Rows from block 6, named by matrix and row number. Rows with one number belong to one attention dimension. Each number is 128 + 32 x the weight over its row's rms, rounded and kept within 0 to 255. All counts start at 0. Numbers have three digits each. After the name is the row's rms in percent of the matrix's.
# q: attention query (model.blocks.6.attn.q.weight, 320x320), inputs 192-255
# k: attention key (model.blocks.6.attn.k.weight, 320x320), inputs 192-255
q.191 098:109131145067119115097085072082131164106135056152128149140153137103068158124182107134123101115168174079128125078145067107129137128148079107103154095143175113129087090120106121092142091136121119
k.191 100:105140190131125066082102136099077113098147084079169114209093111146127169148119106126134113148118109085175170108103083083140098081115112129090207063134129134171186106119135103080203168142150163
q.192 096:129109133179119120116061108140138168138168132131148143114108137179129089150144103155130131130123126080156173101137135150120166130158173105116162068153136153155111183104118123131119154124153138
k.192 103:097147121166179103119136101134122126153143105097133123120106093145127129162195088160189176159146096160143124130100175077172111081092167202095133148159103153140071153053063089095127187130133099
q.193 104:152173154061157158180173151161086066163176119129091139135072124124132109176164096137140137144099105140128079147109160093146115120146150154092117109167139132123230156134136156120138131106122120
k.193 109:211133143109125148164156140107085152134113085142163163108145183131116121105110173159134176125115097142104091173140143188153114127168123157093193085142095104145143117145076159116112159131067117
q.194 094:143127147120174114188183150128144127135142117141081127117124143194145167120114177097119137117112112079060126149138126091108124147137121088185179086101147073128086110118140160100168064110080149
k.194 098:107132114107156087077156117143146101117161098187085139127150175140101182102103155106141131099126178132104139124142139219062102094117092129176126085120162054142130103143110139118100096135080136
q.195 097:130161135153117157130097154083112120084150110112106092184141156127197159138151134142161167158105135129134148105169087144092152130110174110135133126146144120152119121179064152197202197148162105
k.195 095:098081147128159133078139069118094104082122096148163154133118114156149082079180154106092159087091111185118133114182098089105145134110086134184166098112110137147065131029082155151099133124091119
q.196 100:112127206094154162152133133108062114140228074176095101092116111085175169142107093128129158126074112146076103112133168152112119116100104145108093138116102143175140152091135106184149177147086135
k.196 104:129119150120136167132153108097154152142152025126116129173162112082150158125160130107121197067100134084131105187071109091135176118151148234063163108127061102148122120123160116159160141156133151
q.197 096:189095060143147137139057119124091099076117135122103131166195166039122108091113124143141045127148100136164105140124098143121129197164179115130128132146159112128156145099151125056076083098152154
k.197 095:083099134126134135174084110108116169100088188122149178151116058133170139099094149128080104116107154157126185135153138160085145167130087077132132128147171143101114145111128111164081047146112217
q.198 099:166081163084110106174125179185102103152075120131145186148105111124135143141107138028246117121142135126080153192156116136097133157165109082151137137170179185140132112093168157128130115108115140
k.198 095:131123159111143153139158094126128141165152156131103174177179130121144160187113107152127157140111061091118103118102118148126127111128141211108133208095106193120140122085116117137116129112082170
q.199 109:086097141150146158098111128106163122131151246152139132117085110149126107196111161157139161124153129153133105136152081159132089164089158064188153090218118112150122171145103132134132191097097115
k.199 110:092150139117135113144083142175121216170145140157104156096127111138108089149123143077148115084143137157115118137085168135131126119127138141095214123105113083130164166116082126111161107126114091
q.200 103:122134127102121197116060148146172104187104137101205138166097152137077113161145154149110188144134120119097152167072156069158186128114149142131093116153142142155109165083071083154124111117164148
k.200 103:188106111117121208115088127114130141087083092100141140124094153130083082147108134189139095153150115198118123137187118129092147090164126185159113103131146107141164125091106155173056128119130120
q.201 110:075142138116134174108078112169146086112144119139104162128075092166148124157110183095146111163107166126190101104137178136165132122123149111083142149068171155161186107165131195175107157061082064
k.201 115:081226106123134132131106168102109143116139103165115141124119074088166149132133163180099108085140143080104058131046131117109104123103103135110167134099152126099125124042065124150110142169107123
q.202 103:121155126166154076095115093094117161120197086114102128075119078143116145172084101159141165098149139115151116145161120105094166069143107076129128125131138137121150180146027184152104075162123148
k.202 103:077110114145166100071163129129167049191127147157143161145175124132140200093125170169065136124133154134135107151112155063085155101116135117126147192098158156149136174058100115080138089091124083
q.203 105:076160093188127134085096163145167097097149121127134105128072165120156153097095122170083094148101086191084141126116101102108157131195146154089081121173128112173162108146159172123106105100162174
k.203 102:058100096181122112144073084141102208089107097107165123134123148117101140189146178139159183119152139107126178099071124141098103066112101143135193138157155171140145170094124168182090144095112144
q.204 101:149122095090166112110134122069105111195112174143088132106081044128155080131185096097134118123154187140128136135121164185164138146046160151119215165096144090099160101184162132059117076143165128
k.204 101:096121117129170147092085088090140119166140166122069177098108104197146103100132105123134062106128135187140117148089141124169083161156152140106150129114151094158138134065165102153152156135129180
q.205 095:121149121116095104119088105158118085093079115137090107131069110146127125162117165025180123146129178089151125138192157090130084144069141095124142110130104053131141134162169092103207139147100090
k.205 100:162147052095159152178125106196155106136166106108120088170105139122117136173118123136147152073128141089152125132129109120134070103133084116160153081107090096148104137126175116138176091163104111
q.206 096:142146145175114152120133155114176113117118078160192120103081168099094156096107126131165157131107142133104159143046188104175115099130141126104109093130122109117092144181098079128094078199137144
k.206 103:153160141161093148106142087138113083119069123159118120168105142154157174163164128192167112179177128162082094167140135037132125133148185147181129158129186092116149070135163068152146120132113128
q.207 099:119126115175120070177119046130112205133171115133100110065087130180143143135160146119101094050189118089117090096117130118069119053167102153163108126123103137123112124106121126074113175156113126
k.207 099:209132102110071136147135124157117118100174062138133100211127122174060145173173113139138075101183147097149128068145134122119087167137134179173095185072121149123169106183232151093179122091138127
q.208 099:139142050104195142128121130131144100061095128131193161102161135127094153079110094149127112158128153156156136129126101114160177163164174131147111146148142134116111167098113166084134141101163081
k.208 106:167114105117124127078192133151166145138163123153104164162142130162142130059172135140206123165143118131101098164108137106124126135047142117132068175175133113133098155150140115127120062072169162
q.209 097:134149134214109123147124159203119124124091172233132125077127115117166158152172120128084119118150070149116153187141141106080142106107079113150043144126172127105119075110161153087150061128146154
k.209 092:134134118106060140100127105124138181153107099131147110079123105068175127123143025162150162170141172129177138098195178137192127090136120135118139137141181143123146123106083094122186157166195106
q.210 103:085099153143154143060149062095171103086128095107123076135112084164116157162154172112101164090174117086100085128121147157152071177177102139064100175162134074121143166151134118121133125126165128
k.210 104:110140099124122147151077128155155165070181150055100129165195117134119157144115168116075082114116195134109044136116139123099089142139182149112133141058158157106136121177153134116147156093184202
q.211 100:128155140175097150128125165158215139105125130092125124130142145124131099116135180151132158111121111188120092159127153151132121128120185166163130136117089054097128137103102160124099127160145133
k.211 097:111157145105132090219153067111118108159120115159040133127123151094102118108066164124132126136115089120126078122096155121120106181107149162083142149104087081059122165178098137132136177090114148
q.212 099:123159117149074122111097082163101134110096132172140106097112087115156129100157169110106109134087139050136162128111163171190117140132143111048108170098161143209177109126095168076159056137118148
k.212 099:129135085144088045107146123156154100180047067136112115120117114123096105114158111176111055091113133141175070181176130195166143088094045106123088126105073100105122084127125114123123123095134139
q.213 094:114161119146157135089058100132116175149112110171087102135074075192105087086116084116103138142093117188115118104146146119139191152168108124157109158199123101106129178080110109163154142091162151
k.213 097:135147103171116081135105090126132095055093124099118164145157135167111155106104093139125136115128114115114110106145058161103149151121125062105125107129151124139050105165157177107108148103137115
q.214 115:144135074123086089097127069123143144112140083096082078134081111169120136151202111082088152067147131107098090136148140106077080154143110137106154139181173152210102161115096150144150096164201102
k.214 107:168165084174076162170149096128193111129187136099095126177167089098099072104091149136148130121174173144077103094134171072122140133132115155106128124084129152125105103039145164139120164168110174
q.215 097:163096156106131153152146156134112117171088150097195053168170101159160124138161099168214101145108144106047186158110156144119119169165140081173095085094121145095110128133140164161150121143127136
k.215 099:140120084142099086055052146174085132095123128123104126105087116119093122128178139093156169084111175102107104092144128073103158148123181138166123124155099145200154148198095036115140123129171167
q.216 098:083131184112120099083134092179129110104154090128049082180076108152140042168160112137086124151151150187151107126106121136175158138096140143021136147152113155102126144103151110136130130132122149
k.216 100:164112162101122103168143129099105113135118125157110116171169122123075168140130160162113120117167127114124091129152077119117105138151123118104160084163115182113161130171052120169095113168128121
q.217 107:149165131158103122191133132099079113101106119113186086090086107163180136157131166151152122160155164098103116136163105151127105148125118158084105148050205093088078087154166173136134119085123107
k.217 101:107140152096156111192113180124080169116112111162115152159111147103119167132120117125108171158115098129129111176145149153159107102113136143162089145111166127121106100117157131137115125059063131
q.218 103:161136090098143086142079144128149107131102137188134136167140168127135079117117084171047173141128098131128165118134181178111132115084184090149171117108048170161117143099112097105115104112103098
k.218 098:054121132149120101096135147151107119077129164153206124181118116154088127145162115125126176125132157117166159107077131168098124153136175098166072169133097044157131169165120082104104171122109069
q.219 110:118151166218130154129108108156111143107115104113188122138111102195163140157180197161084114112130237098130129160145134181189126158160083141144132104169092133134124111164156058145151157123115145
k.219 108:102137137096098080097141183078129166087065119115108155130161180173181125091207144142126136085151174141115128142129125143099041201148119120223163173130113108115082114108123117119111098171096139
q.220 103:166134124151158057096153123078183162131142148255155167133144109107108159104182108096135156137128129111104039131176172117115145076152090155125102150053145161138152128113139130140173127051098085
k.220 101:105106141146116091126066099074125136188109094133149096118152120115107106081098077130199120099119114132073125144110143140116125154132136131159118147168137173123139073079175105121140059123180138
q.221 109:088064122147140131122122125216137048109114094121115139091184139174127150133082123133126110116160126197137129100063141122061096143121161153118208114193121126150116132129100160169106083114141138
k.221 112:170130150089182127156162122123130123045135108145196119163117146106070102122099164130114088141127128137111101121156155099123129181166122115095154138118154145116135179175131115139096083114082160
q.222 100:101169172124082126140114088115092095113174098162119074149086151119123154157131076080043102172116136136116087131155075151210138119121132141114091138081136222167198115094143156096124130138130111
k.222 097:115148164142070104149164174160132085099144146096170089103100137104127193113144148214123075144082111127113099123117116111108177131084162104077101127163097145133128065105095180210099084149078114
q.223 100:108128090164122108113147110063149144140145136077088155115100101131069184168110171098117130166118142144149133118092124116111115108113176121134100092130122139174159110119140152140115072119124148
k.223 101:120077097132170130148177161128128092151139181076127101137177108086131097134063132127129107064124157127166118149110145155153151150134199086109138096124103088110122122132096034082163136130123178
q.224 096:160103119141125118151105125215113097134150080066132173083143111151080148146111142119126142191165077108039154124098103132086096124113098124138126151151052155137140163191141118198109126135107119
k.224 101:137083116143150141079077089122102170163126131114119136100177127184156165176125088118101192142112106195095124078105112078123120109133117150168174115079153117120094123130131150134044160105115118
q.225 105:126116162105136128176218087128090140174180155157154096135156098126119078076133115115152138129150117170061102177116097167166158191136139107169068176113149162101121084084096098136159105164114139
k.225 102:164186136094113106173176056143103133124077094098117134111114121146103111081135177150108128133128180134128084144100137125169163118133094171083105122159183136109119121141155129105209111133153130
q.226 107:053172084158101153134135115114150105116143118156113175109063141157136097130173175115125135106140134172101144130091110124168039210160125075156130149140098150127137105137084138098112073128130105
k.226 111:094135101124131141102124124114128136198134163162107127105129212132098062125189114109083157134090173210069101123118149130127103112140156128105099151170104171204164108104111131132098162072103127
q.227 099:063216115100153118103121168118187142162083125112105148139120134111062139076082094131121142098079123141084139198098095150105141138107118092095103071112102094068110138125134121091178111110158153
k.227 090:135138103106154127171112166134152208211157154126150151125167125132134152148120130109112088086126120186100146188097148091095149172154146139102069118098124150103104102165111076153166112116073154
q.228 104:106149125138130165092099045127117129068143116158162090185156145158151163151116120125083152171102134151130187086207125048167147099143167104099133160079097147130107110144118071154084164125114087
k.228 110:131098124110098141077111105161104188091076110062146111176109115128117153112126117177124147140113098126105139130157152103177139136122101073110174116149128136124130116098131174099157123149149139
q.229 114:110070164131150177157131131127122092183188160140138122145180136128190120117138181107133146174107107150126184094124101129125143154067129126145094154083131161147132159126124106170115166152104118
k.229 111:092156177121132130100133111098122125116145124096147144087139161117094099146142082123152171095128140143142150107182132092155175073155133120080132113130105116099131117162129093158157153090092122
q.230 101:182065172117152143100128099123044110107082101121159144132117075180153165089112076094082110128179099137129169092142077137129139097137179121093137146113147071133153145176122172171176108132171067
k.230 108:183162136161160101125141120091088148118141109187178118122199083180118166080067053119117157109160137119143167070124121114120156078097133093120150109082128108109154146185126106170149141134194151
q.231 101:114105136193125096114131102038130154064158115043144134101142110101180164150111136094138093098133089188159121112167166186135159125110159105110100134112106137179120125159158123127118115236154095
k.231 098:169132115172173135101128122076137144112157144153134101124181158094129129134098153114132149086180117175130130079145129152103091199128143142107096136087162140114110145146151196097191095158130141
q.232 093:115055184135116136120128105167144146110146117166072117156149131111109097180155094131166077139124128141153063069132187189084140115042111116150098132160167134134150149111128114143119173154133181
k.232 093:116150176142143135193163103170173126136154086158146140164169126070181102138053130130072117143128108143153096159142161089174134118132052147151115119140100092089129148109169100092060097136131111
q.233 096:136155131124183139071115132131131152117062117118127147085106134152118113037093152123130141092147115079106158137168165126116104135166160075112189098123122167083107073125133081146163156091148106
k.233 100:173120137069121089154133130154102099062146152170178185089098138131115163112082092147131084079100095124108137138151194213169111088104109147091113137173150175127156118111106108102180064145077153
q.234 106:111088110160131131102105118127144186110137106135133116141148136110110149072102119114162132128098096111156149165186140124118138186123123172148136105126091105138146107099115076117180114187125132
k.234 113:076125135089117133144101130142105123107088100094121102170176132108093109134117137068084117134130163124160171118163182130143127143124160094118196157121142112141086103134143150166168169077084134
q.235 105:160147138123174121137130125128131178157123101119091153166130085142127091155133074114108148148131129107119127129133181167110139131099095083144160111140164137110126126087119103095109106137137185
k.235 108:173122108124125170128200116157119132047123138130152099153162198165130101122144120126098096130134116146205098155108160155137139071082119181134144178168149113091081126094105116130153167136173094
q.236 092:179122116178142129122099146115146132193185089111082148166154114101114093143076150140160154150194152143181092121102156113088202152176155171080157075099181085148162149125052131110171160094091144
k.236 095:194110155124105086088164153114111108041131115115186145183116105112056146125153117060143099073108147102129144111125130178103081139111114125166120104091149132118116178122181140142221088098154150
q.237 107:091102132204047090110187164148143127216070059155153179146131141176132166135150112144117105179156121142109066116121154155133160131107121108077123160137121134142104089127158090110148084103135143
k.237 108:170136112173099099106144136135121198112126130132111110128123082126103142090131094130096156155086137120136170094065128216123111051090126137137076170075129200114091103102113146110152132162134140
q.238 098:118108095097110117141149153102139128093102055139148088118118149145162052142111156150083123090117148038093136147154172076143149101143117089143196154114138135108114131113142039079156181144150163
k.238 097:153084182112110134121097039126142135088146101122103077169112096140123105200166139097072148127119132118091150097108231125088122130182101055104101107120090115158148133124140153062150127188134068
q.239 104:183121161098088212169113158093131104142132098060158126189072115156143151118151129148103093102117108079088178088104132157067120113077069128099124147083119070140162133146177163111119074107122089
k.239 105:188152123200121118157156127093134141090159143118089139147161171133142104087129097083123126160189138122167172093123125094148174151165125140123103120121131122191155102186185100072137088167139106
q.240 103:156109131070152086121101131151165093139126111143121159177115204138143104104150096131192101097122095117170128223106151139135099109110203082192140122102123144134129107104092115152137147156093122
k.240 097:198071176109126111079104109140125083105087103154101103147096112118068127183185178156101174138174108076125121117121109131102194126157142168156108145061131119101117106144104132157081065085143146
q.241 112:135130161152108089186112097081165090127137157141126106120065099160135148155152086169196061111183163172098157137111123175157152167127087098066139161120180193182161129083128136159133153154141172
k.241 107:116111171094186130133158106058127142174127100095103147141082102095091141156141120105121096133111157196138140122113120189163115144138091111094181078153127122144072111123120160048117122203169100
q.242 106:088110115138168151119152157113066199140148178150077110108143127134147118112162149094188093069165091154154136123153146020173136128088142110107167144096070166083152138127114109166122064128081100
k.242 103:157118149153120124143170083114060089188170109099086113092106078109143140127141110146167122083141117132140119105154108122113094114101155103125114059176128101120167123198109136120125116129144179
q.243 105:182121196121132179132108139153103125096143184089182139088121126133093137171083150125171155129115139183097139113174164162144198110065134136108191079126116183130109100208152132145079149165123129
k.243 113:198167129134092132147143163128139094119128159130197089146095109146151131126138129141111102105087141127170136116164126107076078114114110107120116153181093081147087155191138133143103102143167115
q.244 110:162113119148156127118130062134162174120133083085126119152149098100088119084112112103159151147143120102115153164115167094154152108205189160128087143169113097119195070174180118129150165065070117
k.244 104:164107146153145160154076107134116135177118159162157154109103094186137128114148163148150062175079079128126150120114143123186171081193126157115118113151120156122183100179139114121085199150110137
q.245 106:126099133110144065170101147141126173031088161102164154119158109120129128129231087155125087099134147145063130171109095147037155142134102137126156116145130069104137186093134111181136080121119083
k.245 104:117085096141049167119095131097131126121108068131138112101112088103104102101145157081090154118181100133145108088141123095070175113107122085100185102136165148130132220155126144107124106102096165
q.246 100:129139112092113084149136113131166067097129121148056155153196109123184060131136186152132172206090179097093106104104113091121148080135121212099156144049117116116114142138072088113126093142125095
k.246 110:105081121163142071097163133163135127098130104171136116159136139150143120133180204112135122157137137071130131137089078128129119103126087148137172192098118083108107136109131138159102038074084071
q.247 106:085079055093097131164139127176092176171098151180144160159137108106130164145175112163163087072120146160126109134151088090111113149156123104113072093074132137134166116095114113116125125125149100
k.247 104:155143051039139176126142120173151159072122089131137120145129145075107104105138107145106120084184164094184141081127099142127094114133184128144144145119114176141092154087165123099152100129176112
q.248 096:159047157121155158120140106128138154091142118048067122078145151130142156126133151143152119154126096142136163051202106139145176164121126122125087146086081170094108113086132132107112136127096145
k.248 102:104086133105155137100156168104108068151091134141103180125124132110157156114155113131139099154054126146083173109149164147143166148088161124107116081169124146097096102108111123075132163154131112
q.249 105:111109089110091157147168165147115169180153122138095127148203124130140137094153114149125099156234168183121075124109101097119186088182218117095122098106103113164098140095115103068140159117148153
k.249 104:062162112155094158113104141124100170117140094061100111061160155155120144136144147120207057098109152118121083066138124113089107091076128145118153117148143085113179098131061101169164088135179131
q.250 097:132158190132154119126071121158131138152119132182139164085087100139115146190152184140100122128090182113129100122164142082120097138146119145129093122143097157139092082126162108094130153108131147
k.250 100:089037083073128152120136091124192108121115159129093152115153125160128101096136133095145090176112135136061117148179024154121066083114180160110117082088174106105117181126125111076117135129160061
q.251 110:055095137163109108139146171167127129157077068093054157138118102110135134134179114186110112163088178129134116126112117185118068145117143105125074071095066155166101115077114080078138140084129146
k.251 105:054126129122127183094178135129118088143074119122078151111165121120115146121154130162124150113051131142138165143154110133134113140117094139170065143129123154110126130077073154120149216132186118
q.252 099:052127191174213167149127178159148119181120139079084167138145132115127110152146203132131074170123147164107086115120099132137142130133105130143157166147116098089161159158151029089190069128112122
k.252 100:143130194188145097169129105162121146103117097168085118135156121139168149131163158096123171090119123111124147090077161187100138174123137133108083145126074082116127107094128124094102135065085177
q.253 097:073136163161070100126241153166077137138154155176092121148130100174146108133142072121127111143128162147083171103123130126155129160080068103140157110131105136150120161095113111125142131149135131
k.253 099:124112147107116104120093142109101102159152128089085141132102135178107085093116105126111094092166122184100146102097187128146213170120172119104157106124146135109159106050085106138128106190133130
q.254 100:098121159120105142135173125148154128186100115101114103137059200064119080178134127080156114132174122128114107201115168106152161124113107167116165104141096118103116076144157118139111190147130188
k.254 096:182148157086155106157073103116118151174086113119142140144111162098121156098099160212123140138078119160201139152112115104168122161134143189169097135156136201148121146139122136083117161152097132
q.255 104:166145122155146154108097103122153142178108111147118101136159145116066148148153168095107091075148091135118151164131132158138166087121127147109123097151166134091113119126115146115154172149128150
k.255 095:059171151095167112113152162184170112089113129160113144104124152094087155096115130086164132152153093131115152127145168138069168159125143118118131084103104138162157156126120139132114115120078134
q.256 101:135118189153105133108086126161154061111127084127153102129177136162129120167146095132059124181134136135172130132132130130109117178099094122135131130127135123125122125167155177112111142192121143
k.256 101:121118123086138147138138123131192101074146099085171107106120185141168157143098122124157138126158143079148100099155076124173040105068090123143096108101221109131135113117064182123139091140214128
q.257 105:073108134099122079111126133154080176176125175136141090081148102107124134140189125092113172104083111129133160136138116136089170145132154139176169112086160115147138098080106126067140151171164147
k.257 104:088174155103116224173150104099068062082119097149109176155044109123060180115079115080086130123109107142102168093062107168079106105178139129123184085145132126152139169132171042172174137138059146
q.258 103:098136071124156153133145112094118157107090129113076118140171137080108151126115157133103092130139075139163126102163077112110120093106149150142151109125111127047169149188173118091118179076108156
k.258 099:162135178173140110121086115111180152136155097098183203128139122131129055157126161132131129118115139086127125141105156171131143140133136143122136150137169088097122115144125116119186130183170115
q.259 095:141161108124084135077115110112145163102166117168168110154180113159145131138112122149093134146158134135112154136146127132113139148087169137179156123096138150092093104092200179172162101107112172
k.259 090:099059087160139115141108128175130148117101187063169112120157169161120161152158160162215104178078123132117190147119156137166124121118114126142141121109142104116109114045130181133120055121211124
q.260 105:152114033078110126082108129143126166080099136151169114129148136104119185126121120108106109160116068147103177198101098157136094110155099138159151137138108096130176156100213171115186115108121099
k.260 105:110077167158102156144080140097104123098071146143105128089124184096116051107101120049110141113124142068133131112098093171154122094087117077110152108117111109136188153130102111137146129170056096
q.261 099:094148094135177123125120164136079114150121169144070163182066117108127199099196074163107151158132109198139145122070122137214099169111139114168184154143095131133134142111191128094146188126188126
k.261 102:161064157116106116064119178143096129152125205136115110078141153118150200092134115131187126118097157115160146116114140133137133080170077164140084142120114092157171162180195100135074099166161062
q.262 101:126162106187121112126081112109091162087053130163146151196106099179091167049149076115074108159109145114144191199089119175156148141104133112092113115137148105117118135177135172144120097128149143
k.262 099:155161070133080147126078182173148095132060142120136116091144139082127118145147173168134129092153165136054104082150092172098095124124108188140123087169166120083122105096118175142093080130213133
q.263 096:123131107114120099163139154166070155166146159169092150102108092116170148147131137171116110161158125140151095143137117100119145155123082154169148138118113133092205137133112116165150092143131070
k.263 101:095079174122117159077095127138152099166140125108098179115152155096121157103136113117168095100131081138133164138168221136145163131202102108129158109151154127137133134107112095100107133114124102
q.264 098:126127119135091105153149127076139140082193152152133182101094163153065161112131111173152089124136176108177091088140108137060110050155085139083111108128183125140134149150136152132164140082075085
k.264 102:119157122155135121157103137136119167127149072172130191129062149127040104143110073172104108121106171159119168144112109103218168177097086130066173153155103113129023075094150122136102144089110171
q.265 107:148097109096103129109098133141116100143131189092121143098100098159148165151175121080134132163102114080111097122103149114159102096187110119097152188120152136147101070090064105134130118094135135
k.265 114:138141094109109178165139120163085147110100195083106106130124136132136084107172123063133170156130143097118145175149156057140145083103124137117132148107104165114111113144088125178116090159116124
q.266 105:146073164188161173152141085096151097121152126136096149149097170115097094127098210131116089122174127066114103110168116124152101137155123202101108168115179155131145106155128149094139157150136144
k.266 106:169151134107186135138122096159142173125160170119184151096171096070160129116134088070092135201164077094128079141150128111184170138162124080169083168124110128068092127125154142143182161167070128
q.267 107:121126100190080143107172082106080182156168114175112138104120138118107111142111149153127150142145113083091089133146104081123160143169137100101140146093142197098189104133138112116127111069109130
k.267 102:117150176189090190119162108139126124152097125095077144103125087084131101099181086124124091109088090119070103147154093112114148161124078089129167124129053131070117114117170087164160113156139139
q.268 102:117113105140072133116188146130137127126099152101174137111121148174147145102165153177179122183177122153190118126138116130145137135207169095135132123172149115149143087099109109110102069162128142
k.268 098:108131082181156168135106122177142121078097134131051124139164150141137171142173128139089117118099169132112139103093124171103172188107100059123147155117103178148125079121132212082116203114139128
q.269 105:223101119058157087120155148169146130139178144117146126175201181113103137130094139130077064129154083166114131110168096218082165177159136061134154155141136184080128094066105204078098141105115186
k.269 101:096118146181149112158117090159151191135057134134087136153087120112140089115089143097133143152137096088089074148098122165106141117189115109146126108162132147133131140107138134108158129134117115
q.270 093:141174108111170146145125114170114106125110139125162066157133049130174120123139114098094136141112104092201154140145183153166161105153158108114150102108150156224150078137129196164078114105138149
k.270 090:135081112095124135100144142149176122094163092156114130146143188116098100123136135086128115083158101131096128119156132156110114124150136051174095085108162147167163123116094165153151092148130137
q.271 100:129150096134126127149094100139090136095160163078034144104089147166165125153145172121115178141106144067187093090107125131163117149128137176074169153129106186151134140153100130158147135049071150
k.271 093:121157131073122168145139161097141107151109106052055175107089157062153102116147097143149129092086131128101102172149157126121154117106133171078159150108132208084125129088167206142152142121118127
q.272 092:181159124167119084122136122167081137083075165123165162076113150136144126117131128082169083120138112120097185155083141108140178143084057132121140089158137159144157102084110133221125090162067116
k.272 093:171087131132052191195124144181144131146131077091073074123090140108188187149119100128112122116146127123171143133135150133158170092147169110109129143147147152103112156180150180126108169145107190
q.273 094:159145098127166129095070187152089130122142107115083099160190120067109116181075154209133128196127156110115105113101171110113131061111160126146108090153115124212132068093131091136144093124153177
k.273 087:176109165171148145178132139221132113115173097127080159119141109111147118119073168128156070149150124148110179079105144069143137112095165102128152142148095110148139132160152114126094079122117156
q.274 100:067079094120090123142099096107136179100117109162098122119211162117102162160137105170108080134117137129084125163135114105142168176094104141064112128185179178153135045154168149140042143188094071
k.274 094:107093113164131121134110140144137084083101125101121122130020149125176139125093163150182039114087185130170136121139139098173151081098179123142127166149178099133129120122172131138172102186083123
q.275 095:113118129149124121109143083158151110100106126121128080119131125107157114117192161143130135116126136103128098114044157127156101097171151103072103113158096137147114151103098158146127091147096119
k.275 092:158092117184128119137140082082160118142068169136116169126090122158165110165156095162120139122103128048119099159110178069151096129126170214119108149113140168200136148176138108106097190124100128
q.276 100:099089171141134142157114159118137128143066179121213155088172100080130178091096109093167124136146082116073110129125038133157150108109112101114076159135157164130176161131127117132162085174123115
k.276 091:136106142111118147199128148151124098096110127138127131103135108126109149133110113097060081150102024055145103148158043104117143139116195143103127163137148140129116174127158119088098134124129102
q.277 097:113166171156107126068101080110127091104172057113107130133134149186132112103158183172093147156119196179127102136093089137177139155106149170128146187148088153133138146162119113077165158098102143
k.277 094:122144100115129115105095157111089149147110122077146131101074135120125150097123131099125124167161135143141167167092171206071111120141149115106118126111122163118162126106105145078155128114077136
q.278 099:125158065127110126144090126161134122132124149107164136160120148125122126121191097086099125115092064171142093099162145185132130163128143184167168125108092131155155108095103146117050210134187132
k.278 097:157125153113096122149191124115107159090094113122098089152126063096138103097097195099101172139115103105130156121146103123125116135143154148159118130069144125121144144158173150083136173163184160
q.279 104:124165150111117114135108147126183086099107107109141111110093140126131150104139159185189111099130147072188065103109149089156106145147148139155137148122159112139133171149115174081132180089135157
k.279 107:153153085107110119086099101132117110201156142115168143129137136127111181172160149133139137137128104073094102174110158096136150141151069136119168124116116144124129139113203114068109150073109117
q.280 102:145080141143075177180058122109135115082128121110173100099111099146157140103124128188096106100123136119116108193105066159166128138072109146072080074104139130084142135196097137075159119122088189
k.280 094:076102108095097096096144150139232137171120132209106168125091149158150149123178137110140118101131196099164149157123065114224092078119098123078099083176200067101145197140153136084094149098108160
q.281 085:113177157070107062143167105147157049133136076121118156125129138170110143167054115122102128109094117113087133121152127150147099084073197105094140169157123080142152100131178138182131079134114142
k.281 091:205150172098119131163135103111134145191099129079183126119166182110147111239110140085125088084118100163128132095138112078139118102150084175142102161139146146157138159145096128137093109136181130
q.282 107:180122204142166145077157139121123138131110188091141201121094143143128122137155114093147142157115119148121158173119115064093186174059124147166142103135129073167122104132188160136139132075130135
k.282 106:103100135107141128132180188112156134121123085067091069100089173181138085155125118099138149130147151121168174110178140133108111062167142108136112113139102145160153154135085149168149133121119132
q.283 092:052152054131124142140100112156135168096107086197101192115092133119091151120141166144145170131131147179131103142112108096134116139092111126090096109156094116156161125113099141161082142126113098
k.283 100:085139103078124085111143109100096146106184128045124149083102117153196140100146127162171148149141181144079107134070206169158132156107102128091166095050126096115209124118147135132187102142112088
q.284 102:112123100097137143077139088087136179146097134144160117146130188156170180180133152174177102073082112152106151149177117070187128116112066129092126140132178113138108187144139146107068116091206143
k.284 098:129137107181212129141124159117068070110194110146112128120159113078106178208123136122153127156126123109087192058121091136083110135130108167091161167137159095081088118130135159121092104138119067
q.285 092:198156078124120177148140131143139072109148111125246132117129146087102194113129097076191187103131158125133193130109102117094112153154145156116120129090165111162133134158094177133147114161182159
k.285 087:107121144099106151173104140085130200117082137145144167191137147141164129111156121145110075139147097141074117055101143099118062153157127131107191120115173131100130157144219191089105107107073123
q.286 098:164074167130150110109160196172155105164168155158145133071098172102157172130108170128172162124150076144168147091117099165131114139157156162119111168168076093190134097143194098149086108166125130
k.286 093:157118156082126167141131159140116124104129120078112103159072110117150105152060102163147125139137107156110125097132155158124070082127113127161098088086109097175161183158078137194106139097145108
q.287 095:164094115175122163176141123063094121163121119124126172105109140189161078103144091145125131135114123108169084067080122135113093103114195163133093136109145164117163120194168163120156154126135131
k.287 094:132110119119152128122149166154152176138105099172148163129167074112150107074119136146078140124129175150105135103134114106148088081108139128079164118128121105065148109079170136124100131157104127
q.288 107:101163110134161108116213128103142141099102120142155160069158136135135096097162168115146134156129109097125146167133118117151128148121121134129164052089138107070098139185189161124131143161155094
k.288 110:155126141150088131137136114172086077139131127147154148127079078187152104148113144120131117136125154113154116131089164059149142196131126155147124118129164104089156114119090159111128132112107058